From a checkpoint of a small multi-label audio tagger.
Model: 13M parameters, widths [320].
Training: adamw at rate 0.0031, 19800 steps, batches of 96.
Data: trained on melodies that start on their tonic, played by one synthesised instrument, 73.0 epochs.
Rows from block 2 of a small multi-label audio tagger, named by matrix and row number. Rows with one number belong to one channel. Each number is 128 + 24 x the weight over its row's rms, rounded and kept within 0 to 255. All counts start at 0. Numbers have three digits each.
After each channel's rows are labels from the 100 clips, of 14976, where the channel reaches its largest size: "loudest" is the band of the loudest frequency at the time of the peak; "peak on" is the class under the peak. Only what is clearly more common there than usual is listed. The data: melodies that start on their tonic, played by one synthesised instrument. In brackets: how many of the 100.
# filt: filter width-3 conv, dilation 4 (model.blocks.2.filt.weight, 320x320x3, each kernel summed), inputs 0-79
# gate: gate width-3 conv, dilation 4 (model.blocks.2.gate.weight, 320x320x3, each kernel summed), inputs 0-79
# out: residual pointwise conv (model.blocks.2.out.weight, 320x320x1, transposed), outputs 0-79

filt.58:118127072131128051098129108129128132102096132136125168107090110128129130141124111082050126119135097131141129122120099128138138098135087130059109111133143096137132102119069137076126126129117111128129116124106134113104136154128103144109146121
gate.58:128147124161137107125136126144195135131128154139136161127124131129133231174128127125137139131128127162141104127145124127144255105128126170123122160132124059128124169125122142112135152136126127157146152128116147139127131134120121159130130128
out.58:145131185130156113158129133130128129143137130094129128131139147000152144116137163138159132131133137126050129153167148130129126110124128178170125128127099130132136140131128129164132138138128140128116141133128129146125134160126145125141130147
loudest: 1000 to 2000 Hz (48)
peak on: D5 (67)

filt.212:084138096109064121114138129111120158069128112164106151127121125128125115130142085117119177129126065144126117087069107149135090113140115118097116130121121119124099125141149121068138152090114099131145130145136103113152140138113138147112108133
gate.212:143160130196169130122133130136174130207142161133134146126147141156132200165158125123131130143154129154184127146143126128140211127161126175137128151129126084116126163119127176127127136131138126160135137131129137167108159142130122146130127111
out.212:132079131128151156126107119126095122152127114123127051121137114117134125117126132126201120130130127117114123128153130087128130142104080144127122140162128129142121128126123129124099126082116127109088127120128169096121132133163115128121133131
loudest: 1000 to 2000 Hz (31)
peak on: D5 (45)

filt.246:131172137136127112127135152136151134107131154100142133126129147142129139127129128116081135116129114147136135133111128127137127133128131127129129097115118127097125141158134085131142146123131123128136126150112126129141125130125153117150153130
gate.246:149145141126137039138143142113209124145140132131196181118128127118129178162136124129147151128136128147124104135140132142134201129151152149122118150116125011130127187116137126121130162131159123171128179129126125145127135147111137139116125111
out.246:128102137093148124136102117130097088119120098095146126116172115095118130104101106128127125137105163129112081126149128116101144120111141122100090126014047129126120124085146081128120127128135127123099125104109078116105128142128128124114089122
loudest: 250 to 500 Hz (69)
peak on: G4 (38)

filt.171:116127073116104067107118107123128116121117094147111128116082124088094083128044102137115108087114105150137121087097103093128103139141129103075132135137156139131136099136109138082102120128113112127123099093133144101121097077147083138075137130
gate.171:128149132170173124131132127132135136236138149169134133125134126137136185219146123126151135164170147189166127139158127128171255118182132134128125128128134078129150133128115151116132118175146136145132138132130152144131169150127127167099145138
out.171:192083128118135128138129122128127126119088121132128128125132120114126127152122141138168116139137128139127120151171124129127126117138130118121110129148127136175123129132123151104096126133128123127134108119137133121170132132170115157126145137
loudest: 1000 to 2000 Hz (36)
peak on: D#5 (45); D#4 (25)

filt.142:129164109125111130107151135131174122127104120129168125125138139121128128128111086143092129100124130179172125117133129113115118115127198132084140139118153134130145155126126090119109136125123126125137113113113119147128113117136136107127129043
gate.142:148138130163153063125135138121159112172127190128145149124128129119131230165156115127129129132146139129129112173153130131153255127134125152130129130133127068125136190104119141114122127177133128139128164142123126174106152152111139134119118130
out.142:132140050106139094048119143123102157131095086130130157116124128125149121131133095117120145129128077147124149131127130117171122125127112153103155081130134120172145100154133111108136117125113130126078101150134134145102130137122129174126132000
loudest: 250 to 500 Hz (74)
peak on: E4 (54)

filt.213:129139119163110117132137104136150163106106137153130160157127127145152120117140127164131163151128132168126114100144146159155146184125139114126139161139133010155103109139181065135121153130149082140134134151165120168135100190132131154140127110
gate.213:130135125156133103137114115147148114129125127172143196120120088151128182141114106119122134132113153157134119119129099130173186103134131112119132134123100044117102158123121176078135144148132117134187148149105142127125127142089113157090121169
out.213:121124121126128124115125115128128140129124116149122132124127130180128124128132132159127133125126116180142135114114124128127129133130106127125134185130136121123115123128126129129120130120113092123131115128134128110127123127128101150125122127
loudest: 1000 to 2000 Hz (37)
peak on: D5 (29)

filt.238:130141122137138104128134165143163110184127124156153130143132118129124159140118087127108128113101137129134115160152128128131181137127174150115196132157128127133137136095138123121112128158134171128118128126121080171054128123109147137117070096
gate.238:120145142142131093141132134172190123140157154136105146134131129124135202172138128124144129144131144134149127141135120131140201106158135157132109128125099054106129170127108148129136136180151128173147209128112117172131130132112169134122128136
out.238:128129130062127104108137128072141114121093133112127128115143149070126129125133125128129125124125120126133128159124134129077113130130128132113121127129128124127125128123128127128122130128120134134129128117125123133109124128127128090157130106
loudest: 250 to 500 Hz (63)
peak on: F4 (60)

filt.101:101113110118033084113106120127115147107139116147076123152077127126097074132116131130117124098132115125155127074060126121131085116158136093101110134126168133129127080137129110102121115125113118125105121112136118099142113135139093126121128107
gate.101:158152135153107074132135153124157120188137134126139159127129123133112168134143134121143144126137130126142073150123120142148194130150147097135103138101105065114125172129133124098119165140141112143149184145126105142143125146079161131101108123
out.101:128127110127148155127127116127110117157101146117169143036127145128132122133147128126183161139133116079128158124140138128110125143128071163126121119129128114170133116120110150124128097134124116126128122128129138129106129127134082131174129139
loudest: 250 to 500 Hz (55)
peak on: D#5 (27); D#4 (26)

filt.287:160125153125108139124142099125126106107128144109137155130122134136131094113138221122137133129154128061139175118112128129125111127156132133143095112125124124126135145150126128156141138130156086128167132127148129105169116130133099094140139143
gate.287:130128163131134073140137139128134150139143136124131135136128111128127227161144136131163127157162164125133096150133124130138218132164122133131080137128134093109145209144135143125138129185133131152151159142123132127145188122080139135109123142
out.287:134128141126121128173128147124141088125143130129133132154159100160129143116128128144129134133132151129102081140135129165128149129133172124132135189128128129123123148124134125136138146136150166145132173151130117161155130131109162152130079127
loudest: 500 to 1000 Hz (59)
peak on: F5 (40)